{"input": "log_mel", "tokenizer": "char", "encoder_channel_attention": "se", "encoder_kernel_size": 5, "decoder_activation": "swiglu", "decoder_fused_qkv": true, "decoder_bias": "all", "decoder_parallel_block": false, "decoder_cross_attention_every": 2, "nesterov": true, "orthogonalizer": "newton_schulz_5"}
Rows from block 4 of the text decoder of a small encoder-decoder audio transcriber, named by matrix and row number. Rows with one number belong to one neuron. Each number is 500 + 25 x the weight over its row's rms, rounded and kept within 0 to 999. All counts start at 0. Numbers have three digits each.
After each neuron's rows are labels from the 100 texts, of 14976, where the neuron reaches its largest size: "tokens" is the input token at the peak. Only what is clearly more common there than usual is listed. The data: single English nouns, adjectives and verbs, spoken by a formant synthesiser in many voices. In brackets: how many of the 100.
# gate: MLP gate (decoder.blocks.4.mlp.gate.weight, 336x128), inputs 0-63
# fc1: MLP up (decoder.blocks.4.mlp.fc1.weight, 336x128), inputs 0-63
# fc2: MLP down (decoder.blocks.4.mlp.fc2.weight, 128x336, transposed), outputs 0-63

gate.20:488481491489473510486508495554462515498522512487477529509553521529511479519542451480536536536513515488465496518479474504463519494506486527516501508511454494503500481520475541505501483462514498
fc1.20:472500455522487517482524508518471533449519545474477535521517502483496474530560507524532565533498490493471482477489449502448503494510469552492478521495467483506529505529478514506497489469516508
fc2.20:510522479531498516516512459490512517511480534502462545464505530523542510490452511510443531520524501511503554506505508490494460461478513498506528505466544478480521491483531478508498491503480484
tokens: "o" (100)

gate.53:504487533471469488552489502549516513467490536488500528518525479479488476480504531539465482506452481490496526519526529531497465436463471493514537474525548513501512524466522480530475486459520497
fc1.53:479483515522451511488458518518510505505497454455498516512476492479488499517517490474522482456463514496530515538505477535573476526503490466462500536516461507509502484481543496507533452523509459
fc2.53:518475448488542471510457522498505508496451567485485506497546513485486498521498515492502509521510516530456513468477497447508498502478516534534493509450495493509503538480475467525490525456479526
tokens: "c" (61); "o" (39)

gate.6:474506519497503502561497533533475474522472513472514507489496480526469491490504553455542484516500520498455491454495549483538472519543494480518523445451497507529511500530493497462501459520480495
fc1.6:496466516484521459496523470488493491505518473535496509515469512513509494538515452510500510481493502520557495503514482527489519509496492534454495535476505519506485515485497527493507501498516566
fc2.6:528491485539464483465490528553489477471473515482520453500493510519499488516462518505532459519515516500513502528467449526526482536497543444464485519497474501517520533498490450543516518507473567
tokens: "c" (100)

gate.92:504498488514530511534527504575499493525468524522472490549486464507492505516492530518492533478459482475508531464547487508529530496500480521494530464483549529507528486526489491485502501466472593
fc1.92:486526475500507506456485506533495487528510500503467531505491474507494540476481541488480481431502521477505438494500526511489486497490542502499474489506530515501482523526448492501514506484507562
fc2.92:520479454454455440501446511487510480534505481484521478568492510504477467520499532489533516510528452499515521501482504512499514510529440488488543509492518483509523498480498507473486441487544502
tokens: "o" (100)

gate.63:468483487466491496493500514543517474507476474525548509496503467496472500500482519498502527571501473503491505535499493508460512529517479456525492508514504536494511506502540475476456522459481514
fc1.63:491522483480516522522479528525499475493522537517504476456513516497487512472551481472494466537537495469444508500482527531488484505527538505516467529503468478529487512502480466481529516498469491
fc2.63:488484517505470480503469517495519553502468501484529494527487456489487487493512502482514539471458442512497510513533501499546406507521451518538514518539501540516517475489504534507522502537520484
tokens: "c" (100)

gate.292:478509496558489549534502509536501499504493467480494488484480513522481465468497526505482460482508483554540520502484453543512470486503516507508512542534537517512512462446520469471488504509480482
fc1.292:510507515494498489463476498512528491517502518488503520522518507493519535536527452477524535494508492459487500471491484485485504510519513480522495455484479479536482514530514550509500472490514525
fc2.292:482495464471481534477528461511514453512493469541507492503516518516543499502533538506520503519510480466488481471516529546514486525446500513485557464486487509481498491457505549494519492495497450
tokens: "o" (98)

gate.296:534459511515507513550489470455525497504477466523487489516489548516531474512496477487467510496525508503492521531521483502507474512524514470517500478507500507498508505492535507476549505495500467
fc1.296:521464504480501504484521505500483494478496507450501475492497453535519478534578532510527512492503473486524513504503487505506457527481457461496513479526491517521525474507499471476501487468468487
fc2.296:462515482531506537525502476495496489476491520575487474495514482481520487493464479535519539515484466480478489460506460513531514499486522501454544505502470483518454489460477501499459477503471528
tokens: "t" (100)

gate.153:503454482491442486547478512487505533472511524466507525529472514486495501497453538500510529479489504485459483505489518473495489520504484538488524472481481513546513529533448529513466507465503445
fc1.153:481525490522527492468539521521534507493489491535507502516505471541515506501490495506481489522476463535478558469526487498486467497514485498476458496546469493480481452492473492485482452532501464
fc2.153:509505491528499499531418462467501481480518483503496530513486524532471546469497507523513483453465462502476516493521488534505484487501485510515522496491513476515473520485494504507567486484543528
tokens: "t" (81); "o" (19)

gate.89:503483517529508503509508535507511463498508493513523510487475476521520459494507504506467494461509484509527493492502511486484470491526491489494443503470521502506492499529485497499540466531490475
fc1.89:505545477524496491494543500497502480486482493479501479459474543499472511529504437524447509476505528492487467476505559522500503489463541498484480468515506465473519486488480538506481487520425500
fc2.89:487519492505452483483520538487506508525491516486523514525519499499515479492489514480540468493506480462504469502542469519496512541517456482478547487472499474530477554520469511465556555462468502
tokens: "c" (93)

gate.71:514468540514517509515472472505477498527544491460525516511531492484516407511477471482476524501490469517523512484495508522510510527458513508489486519502481485487526505497472455474442540491470522
fc1.71:510474494510486523481511483480444507531531495453498516530519538532521453514503495546486498478500476518511514469520492504482499536498539465520509511493463474452530517497461503512480550475440539
fc2.71:541516454492483495515517521485477457501514505528490484489478489478529505497496486508501509522538491520524547469529533490541505506474475534511560512525511486502471510507464462494511513507493461
tokens: "o" (100)

gate.180:504483524454481535517498470511493505521501476507468513534431500526512531469477528473536492499496511505524523504501470491500462493493514538448485470492438497508520500478492515486543530429515525
fc1.180:524480486540513451496488493490514478484487482506537477471530517495504484537529489529489540494503492472473477524528490486479530504511513474554521495473547497506498505492496491483510462548463492
fc2.180:448485521489474498491491495498483516457535534514497480497493479490491531495477499505503448503502518498493476518490486522504523497510450488486496453573441529497523539494493527497472527507516509
tokens: "t" (80); "r" (20)